Rows from block 2, named by matrix and row number. Rows with one number belong to one attention dimension. Each number is 128 + 32 x the weight over its row's rms, rounded and kept within 0 to 255. All counts start at 0. Numbers have three digits each. After the name is the row's rms in percent of the matrix's.
# v: attention query, key and value (stacked) (model.blocks.2.attn.qkv.weight, 576x192, the v third), inputs 96-143
# proj: attention output (model.blocks.2.attn.proj.weight, 192x192, transposed), outputs 96-143
v.59 090:166118104085111137099130118112103106099176106123162115062130148135090154189161106093135151108193092147147183077147183090120136150115127206113100
proj.59 100:145179203167183130116092106123113135125120156115140176135130137124154090151099116065173115100127108094101102127130161167132115105189190091126110
v.60 081:101107087065146138163116151144133155105147186192089136147120109107139193101106140115121155141199120099117108099142123094096207145145097146157093
proj.60 092:130122096156067082107178066146154111170079121137170086066220125116133157128175098112122145068109111137140157151114127075136153106125080192120125
v.61 074:212094174142087122130146159111158102093060170090140078154088133200156098103103054152127100133121152142141114144105074148179079119133129126172152
proj.61 096:110143115148134143097151171162127092116138151119142114130130145072111148166139157121134139175103113086193130122150197154093143140067083130077099
v.62 076:147097108090200155108116094120133134165126164126153137157079147105106180151094166042162159158129088201119104086135159191141153116117095118098097
proj.62 086:162117120133139154142140138140114149152165101093119101111142166145150136198129146139163150075115096158082149099153073135158132144125082085165121
v.63 083:104145191199069098145123162118155122179129159132085142124108111149156088090088176163104059167050135131147079170119105133113054141154119071189144
proj.63 080:077094119069129163140153109109164092137151103189156105177107155082164194063143148159150086146113136122131098085101128084162091123053098125148112
v.64 115:178166143176109086140152118074204135109132142126134113161092138177138075098133135050156176094082104102153130131097176140105134122165140101141126
proj.64 108:098096141060139122120068114165220134159115151148110133117121059072121074054124119161136136114144143145123163135147104126142083146107146170149107
v.65 129:111139084154143169136142130151122158163165108158188139062154102123079142086176143152079127093149096113130155115101135131143188095106145192103114
proj.65 123:148088147063114082079054120097115058088115159137169105141149124091138127121094138119144095121100156130150105152141098128110086150125149041118129
v.66 113:102155131134106148152119159128158186212182132119103107091149067110151152102135113188084124152119123135121111102102097125124149102143143190079128
proj.66 107:166121134116202141148199138176146102061052105116055094117125167116119099111110118115145124101140112090100155114116176044128148104109114138114158
v.67 136:060081132095129097122155053139094097069074101130147134174149171154126122129183082177135127130149142145110122135138166105145165147119124117145099
proj.67 129:183117113165154129132139128113073139203221175123163145061131090100110192163047161138119140119147163116123102125143086099125149121101119103146112
v.68 114:095131116147092087138152084081169118136102122092096106173104116112164104116159109152150143140078145118132135135120148082128109147200106149127132
proj.68 114:187129115121172193171138113122136181132127135140077148084124140088115113115102068126131166124122102138099113127098105126119147141101104166179109
v.69 108:120099099126112127089123131120052095081125166145152128107163140185060110067200097164137111089130110128142144147152154104124163094116180118125103
proj.69 099:084121130057083110095097121089049123165160123134154135144115044124157157110081120104134080124152122171111085152156141128132119149089195076096120
v.70 107:125128112099076063095122115097074074091070132142110146131124129103102067147209096193120128105154123150118143137162144085162168165121080131151124
proj.70 111:152085130107239193184132126151094174163181155122126159141141148147156167183063133143125147166109110133099055152113104086054150151168082164117112
v.71 121:111111107069134176091123099119074107052133129176154140141137137118121177121160148195097090114170093158116121142180096110157163075050155149119106
proj.71 119:143090072148120098164172121139085149202124145127179134148157099164105137173119181065148052145161124130139097120140136152094123114156127068083121
v.72 122:053112110143106142125141101143096140141118133095122132121176114115119109077197060192131097095117150109138167176097103073144140126165168158140102
proj.72 113:179095131106148135156109159100087093131151117144107114105105123093115104086087081118089091067128131184133056128109161133086131168086156115151129
v.73 096:159101099148158088110104106137141078086093125079109157142120123154101097116093120082230193100098136098155179170104159123122124150143143073133166
proj.73 094:085115155081079145106114113104154150176157121108074113089138068140152084070173098183080159100137161132151100153125110173124116135089179108097105
v.74 121:141063189116158174202112178196111109074146133123136103137134149128158144169095104119138126192141166141133132100149100135112105153157065105153166
proj.74 113:126140131180101103066177109083071145140127116152150140128106175155126164177153140160121165180125127136100084127171136102109212118097055172136128
v.75 129:194152145159124079122134133094168114109096135130109143154089132153110071150091153029184158116094153098122134105090165159133099176154100055128143
proj.75 115:058113148096123134129065116109178187167111132130141135143155070083126150078183117182104132171147153130137114147164094171123108120100147198087166
v.76 125:198132162157130105131117172107141082044129142113142120151090141182138086153104145044163171120106115096143134128119142160111093158126081064159136
proj.76 104:013111121049097104118095102118161193219184136126103120136145093098098137134175111154115168169131111131160092111150117155110116172133137134112122
v.77 118:146157161119136131167141140117203146158137098117121111145075106095185132183051150095123142174130153147114087064108106133129100165147103143111142
proj.77 112:123146090217149168149155113152176141069108159136127148122135181140092117162171106112131185136150119078142167174136101106125160124152106174147143
v.78 118:152155149159140191172118189148195139162169119092162096113096101074144125147102157080079161165128117109121136097074077159145120115137065122133151
proj.78 108:130138120107138082101114129093195115127104174089111095119144207121119116159169124154176181146121151104174119089118143087129140126116097159117130
v.79 107:190146146142162163152108223143093098097141155141115132113101117133091118171063153093123122141128135134148160092120084151138053157112096129090158
proj.79 107:088135120140111137078116090137108209137098110159142155164157149160112108149193150132103131196143143159119129121139111180141127126172110118100141
v.80 118:175170105208095076118135181084140082131144152102126146106134121167104067105152117062144160062084092085165173118069145151129114128154119080142141
proj.80 108:078127132012134123074072111088154184141105106120110114184136077084136088052167122207159110108122136101121086151168120115158058164098183125111123
v.81 115:042121083061136116115139062117109163180086112098077131134137115081137174162130114194133102166134151137126105157164118054176143113140162166121100
proj.81 107:196099126231157210209157119157088092076151105138106143104104192171144120148080150095105150106147130155101131121115127186153125155139124130160162
v.82 130:198199078148137077076114128109183151177125133121072150136088132136087133147079172045183156116129115107139118125121164167125125120124158108092147
proj.82 117:066178172131097186152080135180201137065099105105093106153129137119117121097193158113133135132171105133153182092120146156152047133133188135139106
v.83 110:152171120132127120136117120113236175191112114073065110141071099095179135165063148065153157153112126135121126135084121097153126156166104134147156
proj.83 109:127137169144152169186154158176194144081122122086063170107117176145079120134179134139107177095096096104162163131113158158110129136134124194154113
v.84 093:134096176162141145179150171107146161173131169137107152163153142165156135131125096060113130122109158127121087137098142175107089170193107092140145
proj.84 088:118141156114133105078108137122118129092069094123140068135074150088140125126096113174131161169147147139104153124125168088119153148136121196175102
v.85 131:076084147079138096128117051182108135116073116095094130161135135084136143173088101197211107180148167158123097136181134074144108164132139127115134
proj.85 115:189160131234130194188173174145073127126158146092102156091092191187144177145161155134065156116130116123119139105106103204131188136141117144130167
v.86 130:127134110139093088061098142131092166159158157109082132068195133150108158070150094161146091105126119155137137150157111104104120070114202181088132
proj.86 126:120180205118137166162194154172082052097121102152127123154099114139123120105129107119136063050159105135159156110112178139155092118150148091159131
v.87 102:150157160084092102192125144121180152112171098138150086129112132149221149146076162108104108157132137151118067071126134122104115109119079144131129
proj.87 097:097164132198172117122162123164168077132095166130095161110161144103085129124131122092172108126099090056131184148113121125134127100129100152140144
v.88 121:153124143134094079123135136098104125085095163138111117181135176180142105105141117100190104118106145118149113136159126134091102123144126076136110
proj.88 109:077148134106104176182120122120117143142119115106138127119105050114097125116099128133130129114132121154155179115145150136127162137136092148144118
v.89 119:087169078077136150111150051086195133154112094138169107105087104090165139114170162175099144117119083130136124132140130111186188108105133184141099
proj.89 109:190093132165153127150132116196175152126128170109126142138151161101102109124064127107175119114133125137133116105111107117103100152135127107102155
v.90 112:077123130114134209186136143133142152171179112121147072086137111074175169122156113194052088161122115127127141115115100076141135121132115182134122
proj.90 091:208102124139171119103190140148151046088117117136111164121115196145113110115103120076097102104141130124117127112132153095096159129113102140149155
v.91 105:199154111176130144120118152092151127121133143125131128131113138149122115120094171030135155093091113107154152136079121190101093122148138100150151
proj.91 098:045162148065064086082065115098202132139120105105145125140152085112130105100167090149107108135130136163174156131108145160146108107114173130152107
v.92 139:132162114143097159097139153059120165156155138189151133126142128182132158067206136138054099068095092150143109137129118173108143043097174134119095
proj.92 133:137126169077113067113121137142149105092104080160186111141120076087096057093062117100190031080152154149156147139137145082128095164120153110148131
v.93 109:191147155102113092084114128086165143163128146117046143149104155169164141143083139079161135133117129113104061123171160163107100136144128070170130
proj.93 105:089177143160139170163153116186194149108145102095133112132102116139082130141158114116126181097155100120175223153134124111148123100166117158163097
v.94 108:210162143178123123139118180118155100078138132134155131131087111151108080126099136027127189093103097061140162124093156196111099159152109094151144
proj.94 101:071132120012091063072017076126167162179161128128161107151140124105151126134184128158164181166130098179131111159159106118109138126145136130089097
v.95 120:115140094063148129068121041133132135114125084115134126099125142092114172137101139162157130129167112139122109157173138080160159088085151162145122
proj.95 109:147140134183111187168192163158155144173160171114119159094103158160138144165157183084112166101125132141138156083146125168107138117122173053111142
v.96 106:167101056120159125115139153151133117144129134092157097083112128104090136127136127127114144099163104100172176119118087120127174140134143141126117
proj.96 101:097161140136103112089058120105139126024090089144095132156102149132165104099076103147135144071135124111099088072113113129140081079144117126114116
v.97 130:131135189220168162144121176176122152170179165089125085028158162166085096081098155103105070176127128174124157106107144125081098099132150122091131
proj.97 122:143112128046139148127098114101115116100056083103157124189139104082202168104125140187127071132120120143093079161122125113139139155174142182118130
v.98 106:103099212125138204135136144133170146130184147116148100119167222183154127079176155118112047174146119157108107129117146082126149139147114087153099
proj.98 098:140094087146135077126142081173152119121094140136125107122123099086111159079046133161107080156141140129119160131126146086118104132143134191149136
v.99 100:103082064112145106151099150116106103116117140085131151117131124098131109088181061187121120070065118160135137141170147098094155110092167132159120
proj.99 103:150086154127099155169130118132142148122177142078094178107151126165101122059149123082108158079151165115141111095119112140111138146144131109121152
v.100 132:124120055094123127152114131109106097118111135132139138158113061086148155151155103160124155067149111096142173145140065143158144147118153135163144
proj.100 125:143099149164156090117140135101103158095168131130110157106093151177076088134120142046171142104151112104130133107096150141119109129118131089115123
v.101 105:184147142222097116109113165110060141134105133138068140050160098115102049127098083131140134110080111139125168157160155138087087099117150133090159
proj.101 106:143156119061194175189151101186060158130106139107106119184134144162148183127184107119107088140172128157139112107102102089149096187116135152139125
v.102 110:120092132173139123129113165160029103127120140133120126077158106131070094068117095166098112098107135191150177119116167121098108089102143144103134
proj.102 108:157109134041139188143157094118079209132122118095184145153081099136146183100125131122113083080160110118164076161160093185146135155132164138103140
v.103 108:183154151162052144165111164085228151182156126145109120146140082111226138143089136135119117148090124141134073086069090153138131165181108159154156
proj.103 110:093148144115225101116127139170210093076064106104152141104120149132053138190147141123153148172148110178157203216137120116160111159151095077086145
v.104 120:131177193175105163134159164140181165164140132118134081120133166161179116113100160080108100193128128127115104088061145170133109121139090111092110
proj.104 114:147156084093179075094118126116178071128063142130146102137118103063119146098101120179160163203118126178117156163156126058113111155099123131124108
v.105 118:118122139107154101084148071108204162182130108111164105129120191165139163083143163126100121159097150166125083105168176137109125105139156149115085
proj.105 113:108110135138113138140114163174171100090126149127133146098135102041150147092161105186082210124119105164134137161146085094173152134118128055101112
v.106 115:166105115129175123099145144116146123144139132167188096030115188142058120106154139146070125172184123128137125098149200118105183130117140140098080
proj.106 111:086128145088058115092100135134158127104083108119101116241154098071181141102078102144144124118114122141085122085132059163167087111162095120156146
v.107 094:096144066132162176171172137111134117106073119140203108178106088091128171113162101114087160106117147110128142167136138213128088116117152151149080
proj.107 100:165169129096062087092046125103136067141172128110074122099144137135105128149120121098134164100075130120142113106157141115121206132115125094105117
v.108 117:126162175123123084096139086135131179162108148125086126133127183135111132113092161119159099156130170192103120165174169095105063110112123126094121
proj.108 115:157064115169127228153148110145114103131115144123143137110134105096194160110210123163108148172104142122122096104141064136125136138117136160138146
v.109 116:154129118147100132174123154118141108114125096177151133149118028083166125180144089147125178115122140059134104086062122194146141155133086160158170
proj.109 123:127155124117152044045115125069189145110128138155125151114140191186057107145120178093172105160142124152164167128124176141123129154136073097100138
v.110 105:147096138150103096133072143080136126152123106189114147143137024084160117153079094174130190113085176117121093108073158146106145158116129149108180
proj.110 099:165099156093123109115145160135187186122126117111122172126161174199085109132133140039126097088108088179132182073155106214130107177150131102111128
v.111 113:120118182197105170125098193107149150189171141131102114051132156143155109079114103151124048142098141212105107115102168104092095116119145120110134
proj.111 110:146054156078137160158154107173173110077083092133163109140136086136132129072158140127113050167157122150119123133173106153131118147144128129086145
v.112 103:119147134118074095173101141111087100044103131167063167172110048078111126157112068168137166114104158120123134117119132143141112139136104174113191
proj.112 096:121153104113133126103144145122086193239122110093127165114117194187157113192178143041144119142143163109194140127144119180117134110122087134103141
v.113 128:078054130118163094148089141172073126076115085150153154090147160150078101089195103162144111080136129133133159097137212070090165105087121128130118
proj.113 137:164112143089059141146152104057117175184168149112157104132153084130126127067065100104097101093147120101105093111115083176130141103139134135142124
v.114 098:142155183147100128175132120138094121100095113198094161183112036071159100168082094158111165148123182110140088109109154216122072144113104146128154
proj.114 100:164160117110137101069127082098141152134117151119153171159111154139093085161192157090165139154116139160165170119114121172089140178129109112105175
v.115 122:140128074076118128136108111104124101115098115144103160181113053075124128180125098149157202084119128067145144155125063144169147165137114152162162
proj.115 115:123104116187151071090106152095123169117173115146115203098110184200101059199175117060135146113132151114151136085112196147135134109096116115157122
v.116 121:097126110085170108116152075119069079065088094158207151150090100103061142148184103153130207100157145079143161162163174151124149126094150174123087
proj.116 121:137185127145015106111088133061073156168190139136118183149118156136124139162076148117128190056096173135065089088109088163130137132136150078136156
v.117 101:099117176185113165170099149096137130117103106160149168119163106131121091076130056165126126137077162167125091091099198177101110104092172140117143
proj.117 099:190125163063117117097158123116157156159118143185136137140083134140106135108155164079095150119131107188151123159148093175093170157125153097133139
v.118 113:143096086137113130146094168114119124126169158129071170103148108101130147143121148143137086122119105115138158103066084098125206145142113133153183
proj.118 113:085126150115160122117118150169142145136134078122124087132148116217117109164130114115134075135132120112135111107105170172108031095152095137097109
v.119 102:153166140158121119075151115146157194190155168075071133130146176146141126149081191086160105159100139137122103153144079080124080140160149098141126
proj.119 107:117066134125145189199139145206130063106064101095145104111121130129153155154184092135148140128139132121115134127140169124146107127147161154112108
v.120 095:159081061078136129135126094169145114170102112117177119161101122113169148134129135124119166110163135116145149111124112152127137168148130105177089
proj.120 091:143137117182152087111101154167116124013107138110139125106117138104091102133104146116161144093143144110134147096133132127157120117114165111135117
v.121 110:163152097120073111150107112088137118138096131139056191147100015064140123181096087180138199112115148095149109157150097147138130161149125155153177
proj.121 104:108155129120172108132133172149165159106142082131102169121130187232097086178222131039132173133138127116112146110142097167120127127140075086134147
v.122 101:163170054175104123166142177082145097146103148111080116127112056059163128126082121142079112101094120136135175147116077197140104145167146116155169
proj.122 101:136146164076186129127130135148129091113149083141096160132123198156096105171188125140177109144098105127145151108182120080098122152171155125096098
v.123 110:133161226152125150111138150136121154130129155180117110110138167190140104138113120094111107178153136147104114148124173127094094119102105091110123
proj.123 109:158170130098148126140141073167096112134106118121146088171144099082166127123146161107139078179123115137119129134120094112150118120143134182150170
v.124 119:126148154102110158118186112157108101131130139095137081176172151184172150147134137061120102133123096132102121165159050133168055152134105100163111
proj.124 116:134151102197176077128163101109076081074119173114148109076115122064115109127114141179144117196134120093132191150091164084088190128096124155134125
v.125 120:107115108126196102124158111149025101093102106121156110097116147137000118118143123131124167111147132117145190133166196145111104088088130143068086
proj.125 120:115177149096039177114099115070053154190166130144128136173122133106227150124097119140139141085091146138138035088111085154160196153129141145138129
v.126 112:126173114129131093107146089089145141123091102173180136155079134122115125119148131131105159122108154150143089123141212138108122124111138137068109
proj.126 103:145138164119103160107078121141178092135160158130128164118136153085154159115123069134152209100120129127149131114154083165114145107124091123096144
v.127 116:153159136119055065152141167147067095054115126220113166140126051087096111196119086127135192101152123077147129121111121136146114153105082163107161
proj.127 106:099148135132148113077085108066095220192118105112113125142120181153099128223129138077180154124123078100159157113115137171126104095139043109116142
v.128 113:130115085137168143114123118111154108182112158113085186088120117111069108135111146163137133097123133103124160156138151090146223161131189127178144
proj.128 109:129127144128083156140121137100124180143179118061100102228128164168162089128166129078102075110127100144137118089132144182125038107099130090133114
v.129 107:104110121090103118137116084117185136212164110115196138115159097129177104096170105127133122140133153113125126038080135103144175151217143155174096
proj.129 107:163114149144158115095165101107167133052096075113143152146126128057130147106105124174088134144131094140144137113116146094144133079131109086110142
v.130 086:137141112155068061110094148174090119107084089145127121112143083117139092205160110120103172074164077100137198116131132110149149151175082139163163
proj.130 089:191130071166127154079179149115066177129164074125152097109157141098149135168086118123130159134137123124161112113163125171146110117182110059111074
v.131 119:141155155135081097166153149167082140024121093147145083146080138111136138190125130101103162131155099103128154124102112145133042100095046147066153
proj.131 113:078135134148111151134045140140115069196131146161178110062110154151120109166114134162178157138138153108145119171077131094130219113134092132143062
v.132 107:122130139180149116134144153179060128103114154124084100081174117149083117173135118147076147108145087147129181193201119174107101090106121114107132
proj.132 099:133165119131113120170149133138088118154159130121151145165111146156162122188167142105138089126128128134117019137146107128114120111138119169141128
v.133 112:160141133098125110058150102083155125111134159124129138173094132109117159137096175157184105137103189083134098119070094122164067128076179137082128
proj.133 105:095100112097131137158085127141168150176116135155167124095096138144102087059207124145114076113118173120129192154102154143121168116152129116120153
v.134 137:112112058119149093026095099097133109190095097121103162067126102121080092104161126176170123084124127096146184155105187103145186142122227107183147
proj.134 137:165094122104150174172072113132113177052106136105110119203150161129186121127065109090123087076122135141114086111119079174107055147098174092108127
v.135 095:128155121161088127138145176149097083115092112168124123081172107139110111207169091106077165095153095098139145148166123157158136120176094174123113
proj.135 090:181147080164189093136135127121080141162161111150127157136167145123142101173083170145146151118145084142112104142122130116098117138134112080139128
v.136 098:108084101090149160150096110088164137181153101171180125125129140146140111035165126174102117119105119176126093101128200091122216100141151133176101
proj.136 094:158126158113107107133146123164148157086120106063136136164123129109166155081096104155141112131154127124102178108101094078176126131072136087135092
v.137 096:127152136110129104084100139085177125137113131112114127189108105081184145091105113135207097161071206116129145115059097101150075197100158115112151
proj.137 093:166096096127160150146116139147139089110076133120106146067149151157060070098128121137150112134151137151122165133195133152115169149128127139119178
v.138 105:119148075157105054125082148145116112128113113123098155095153060079119080203107121139181164089099130097146185121107106073128117179139136148181167
proj.138 104:187122178156170217124128104127109162099138112119138121174094166155155127187098121164120122062155162120174162120118182217086054055134107066087087
v.139 100:127143109151159109091106133113132138138143146103095144110136126111088131109087134150204108108095153132132143107090147122131161170073165151134165
proj.139 101:158120189068125196114101165161143134159159117122081080179155113131122116111170118150112090105140124103147138112124141171109080112105133122122151
v.140 125:095077132083133126116092097133175162197088116137138172114138111148116142118135100155166136154118144137123079135117178062120210170168145116166120
proj.140 109:230120119123061136114179110123167169063094128113080152147154111139140134139116145122070156156132107130124187103089117149159072074112136075134128
v.141 100:177145128120081106147098184102139103112150103130146101155109127115217111168136130093073115106139104144139171076068071136133112141178068139149113
proj.141 106:158085102166157123103189146104157150119188076146116113117095153081125160119117106137146125136126113116110129098124124135123109055147141065078112
v.142 087:121125158084059136187112158122179128113141090168185105161145119131224111155131154118134139133134138132170137060076080124150105150188068161121124
proj.142 095:191079092185121103121177112124126129108106039113129141096113139089112141113115147158097172138133117149122175134141165128158138078125106087068162
v.143 133:113124062135145076083100073125103079171101091093131141077136078102081088150161108134170148070134103081153223146127180081164185153158168117217144
proj.143 134:176110135175142183158073107138077153044064131145153128174114153115160157166028116130118130114153124119134051137147095193117036136125164063121114
v.144 100:104130110124098105120105131110141159095121082168070154105135114105070125130147112188142158140158112155133124137155214110108182112088111170075131
proj.144 095:157107142080133168170128133104141137183144199134153107115120117180160093112190087101117112158089150144128167102106070106148145111052118085109100
v.145 079:145129101138179159087157102088171129142148161105119119120113156128106123079104122141155076139107167118102108130089150139120138131094176088095129
proj.145 081:069095103071097154088094139140140085146081186152101152136127107151132136105141170119127109067156110122085147132061096108156151131115112173139144
v.146 087:148165133185046037128108146153089114074056081157095120085121053099134100230113133147123162107141117101160171150157126099129085146124086133105163
proj.146 087:188120135165176168139122125122082129149197132173169099084118171153147146235123094118127108125139116130146155113138122160120131127099096088110096
v.147 087:135119123101095124131098143143129092112095104150138136136130145124115122182138136135054143135177068099117135137149144100170176134183091142156127
proj.147 091:130075111165115115149131165132137173159201126110124146112118147125126106134098106100130126143127101114102178071092130126111110073137084066109121
v.148 109:130155118159117095183148170124081128085183107121169058106169124141118120132153124079064138094145098158128164109148094162119100080125093146117112
proj.148 100:077167107139156149152174129139092110131116115157151142135106115083141203094099126171145132117133112129163048118139139136106129131128109112126123
v.149 123:090089116092157179113112103094168151190132148127128205128154117155125151060120108148126120142115155117101091101117151119124206152153206146168122
proj.149 108:193088143093101089116190149089163195112116121139111169183152125081143107073153125137087136147157083128131159137096127090120110108132125100115122
v.150 117:145143150120107161131156159100144112050124123162134100174105170134133156132126131144063109174188100139117107125101140178150121085110081148046105
proj.150 109:106085097112106078165137151132161150220205119122102140061086110126093086097184103099099112114104158123128157158111162072132211071104084112135102
v.151 105:138171114215099077112139178151070126158177148115101092024206098139077114114145096150123139111100132165140169146200124145077096109102180109113136
proj.151 108:130177133086202167148141133128093156115096127152114145178161143124211134119142139137175057103151140097152062125156122121110137172135169184169118
v.152 117:110136102122134037144097106175103173134126066110156105123151132090081114157157122125181159112159132123137185092085159107132125099144112150116141
proj.152 110:161147164123095183124080124119095049113075138165165110114117097131138148093135138160119188083119150140199067138090095124169178139092113107121077
v.153 096:110122108187112071171104157162073169123173110133136103065173114167103119129183107105103170106129090177144151101166142123129162101157114143154130
proj.153 096:184147122104064172152233126140094101098116104145134099168104144124189143112109131161153181121126122126145027126149123130142117140122121117157124
v.154 115:175171146103061083115116166090157071048102100156128125149072091061184112222106140131124140115133141086130146119081093118178082179124096187094156
proj.154 117:140093101176174155096088130137181150191172114174107098106115163155108070155131079124108105150128150160115208142109151126070150056155092049088134
v.155 101:187149197102104178160148159130134126144110171120110133142102111138186139174078130127145117161114172136123083125144090120131077145140111124136143
proj.155 100:135138092194144082156182175150159180128167120124110135125147163135078142133221151163134110201135102112093192128113165155129093149153094129132184
v.156 125:167156133160091103165164139125082107111161133083137096131132133123180123159143153061098123096132098127136149106124059134142071094120102107143119
proj.156 109:088154119180182140130143122155130131130090077144118118174081149109112186149075133188151100143132126136154088164150185154097128157154114136098139
v.157 104:111111123148128132181130104138108194167163132098153119118161133133140131112129128119181133122063155142128123107159140079091165101102163129165112
proj.157 103:145170173134127138146173114157128099094083080098131100176100107124163175150104171158140127137140091121110113110142113180176070193145144113136165
v.158 112:067105143107159152152108104141143208122158136106133111182115171131148156049114142133168085139129158187116086081080121132110116116100118089127132
proj.158 103:165147148107102136130139132138136046120074124152116114100127078177134126095181125157113125121148154075131137139106138120140152171090125186137107
v.159 110:125094143048085099088071102106193122122090099152160155153106122104182114145118128163161149128120137123140096050080149103171167131154115174137144
proj.159 107:187109125161103069103174129140183160125136136115091094089125094093099124126163115125082143113097129119129219144084118110141149109096086068135128
v.160 124:158136151114165103103099108152144160095154149111150088080124207225092161101099079084179139155180129125122122083175161114091107115098140127092112
proj.160 118:132116144153150140131159129089156197172114115140108156124103199184075098141182128085126181100157155101107150098121134184130117126165149117170139
v.161 067:130030134160181184130148110166128109121091111172156145159113125130123172194106115139079147147116139177120119146086161116113148170144108091145164
proj.161 086:131161104117151170122101202126137161094111102134103103094183113146133114076162100098192082138107140122169142117098132112071077112193079151046108
v.162 092:143202146137091068123078158158163178115167185108133057109123185175146175106124131053192077141160090115134153107168137149141102115081128096102106
proj.162 085:170195168183120127141082094142148133147120144147140177148133164147132116170068122139114175126117167152151163139193131149150084116115170100170147
v.163 085:174127110118146106191172118112170152103136129087079078152134122117126218123088143155131127134122096129137127180147140114098141164096067122109165
proj.163 084:117181137168140143090115088118130089073183130088103163124143161156174179147115115107124164151083115105126160150171087130146134065150107075122149
v.164 075:075100157139073143135058155151111123195157168114165132073126141109127079085116073143175075133095145124126147081103115108117179109157146100202104
proj.164 086:108097152134095109155130135155117192111158143192146077134114107153071134085082190118162123115107161097141129131114203133121102127128115126214099
v.165 081:126153084136125132189163131107142134077111134087085108125140101060182171117097190144121084148077103110137129179127085150167107137098138136151146
proj.165 089:128080158127109057085111090142112131107176187082122091091176132118185187122066148146136112103121107091135143137210109167121143092090129071046109
v.166 082:114139083141132132099195113127117121153101121157113150177166070074166088122127097195093183031098163112110089149126090163147141144193141178165150
proj.166 085:098089142132122163117154153109062078076115134113121137122135096121129109133148157144123103167144188085100103071157059111136154144169084207092163
v.167 076:083186090173098088087138097088094103174129179135085111139133084083153095110176108153148115104094161084140130095143105178176160124150209143156115
proj.167 091:106074163168055146179101167155099099103166139151180156161189113116122081143094148128130082126184188092097129184180140151110131101051141173139173
v.168 080:140146103142148144113227119116149124130099113185131143122107111120135164223150169120063123129105133195140151173113150148132090150137095146053115
proj.168 086:150126137119118175110106160104120081126121128100044145118126118118169149169155092165145073194130111191153104165157118115130119147102093111064101
v.169 084:116173103159121114084107167152148128175169135143169123073114125139098080100177097111137160156145094133128164074097135148164129108118165114057095
proj.169 089:146155131132122175190101164145154191120129076161143114157119096104108041145114078147107121108155121179152148169129182092158117137096082134152153
v.170 091:124133177152163192162158140138128105136121086110100156158150068047122114130099126150082179122082136060140119162108141130154138140161127155142171
proj.170 092:077080076061135128074116094168120099092119138099095142129132113145145189058122188159158110158133122109174101123130121097099119096115168116112072
v.171 089:123098164136163207168177136115134108108073089129103176166120066056141115152094110148076168109069152108125117206110123143136147160186114150156200
proj.171 083:082171096072116125085089097145113077103115147096097104130138113134148184081137200145117102137131083145148142140150080092123149132163113119032102
v.172 092:127124101143153155147146145132084097140102068166142191136097072082101089154151132163079196116092119087141108149138153125148137164118104147168124
proj.172 095:110135124077127166145096136141121117090100118132133108148114089118158134071153115118162077104103138144180147130120116056137080134186112161105110
v.173 078:102088184113149213134176111156078099123055086131102171160152093092149087133149133133114145123098177109090112127114094148111120162189122159170144
proj.173 084:132056100104138136071142110109122104101126151125070106125110099138130103107187194170160125122100132116116084062096086104117146164163138159101149
v.174 111:155166143099137100150130122103181168082141173087131061115102188181123206096077147068182098179159094134131135136149131123116107126118122107078121
proj.174 100:143102092120147077106122094105111181150179139111130149115106195175113133184102109087133217128120152146109137107096138158155074064103108081137082
v.175 080:114112117152095111051150134152054096170145111139135166067153081106121041118167077160121167106119155142123171102172113149153136154143172139152124
proj.175 082:099132143166158145199099131139147145119141146141106133155103124098109114114137164147133086097138192140155130105155125136153158182177108196121156
v.176 092:118121110135105162116179148117093096139101107141098197150158038070146048159173113200058166075081148101123149169144136143158126164142130153162153
proj.176 088:113115166139142158117128124167123096091127114090129112124135065077132155083149154176131090084164148150153138121122111113102177124143142170146140
v.177 091:158090193102165172143095123157127162100163150095132099114138186223093191095054113105178118187178139152102150086142159091079101120098138115095138
proj.177 100:125125093128181103101157116099189157175172117127067132112120194151071124113207118104141182150128076127161150083100145176112106090107138120141126
v.178 095:110151108118135174205127156095175103122099111138105134176117088035177160166145192130072127122043072079138110193120109169182118157156111118130147
proj.178 104:119122170100140117103106085135091074093122139069105113140126094159196160109062127157128099119140132134113120163133122095162095145107120094095061
v.179 067:156140156125144144194071153091165160088127178056097104165125132148187186082107133172145087114093133098099088196135079159139110151115112102120155
proj.179 081:159145110150142057085146030144151114140135094106127103185131143148146137135103102125103131170095089118093139099103105121144127107110116079129171
v.180 093:151159130091137139197144125109193157096115117123088099136131154101131185150125193078144092134169096135121105163112115134141075117130086156082137
proj.180 093:136137126084135104089125117105125126158125133035106122157082122120170179174113037155135162175147099142105125123111094120096124147105152057090074
v.181 075:105101147131132181129145120186040122150083108138131211120134124113122086133131127170116151119140159101118131132126118104148149164163162108213146
proj.181 085:125100138104119128111128108165158148145130150108148137064161120121110179090126222127164107080154156098168112092106078154105078128168131138171133
v.182 069:144153127143120092093130118163093155128122127174183148101111165108109136124144172147143079105190123168138145074157150121119082101095132121047064
proj.182 081:137096098112122169095147174103156146148136097071128160141100122096134099150159092137138110206140142133117095102107142102105143201122188128152137
v.183 079:093147105136112062121092117128118131129165131085106086113119174133155105092134097131163118132160129096157180118149129085120133107107198151134137
proj.183 097:120100153193119100150160074178098121094128089116108143130145141123124127138085179118161155066143163073118166172163120129162133111143219170160158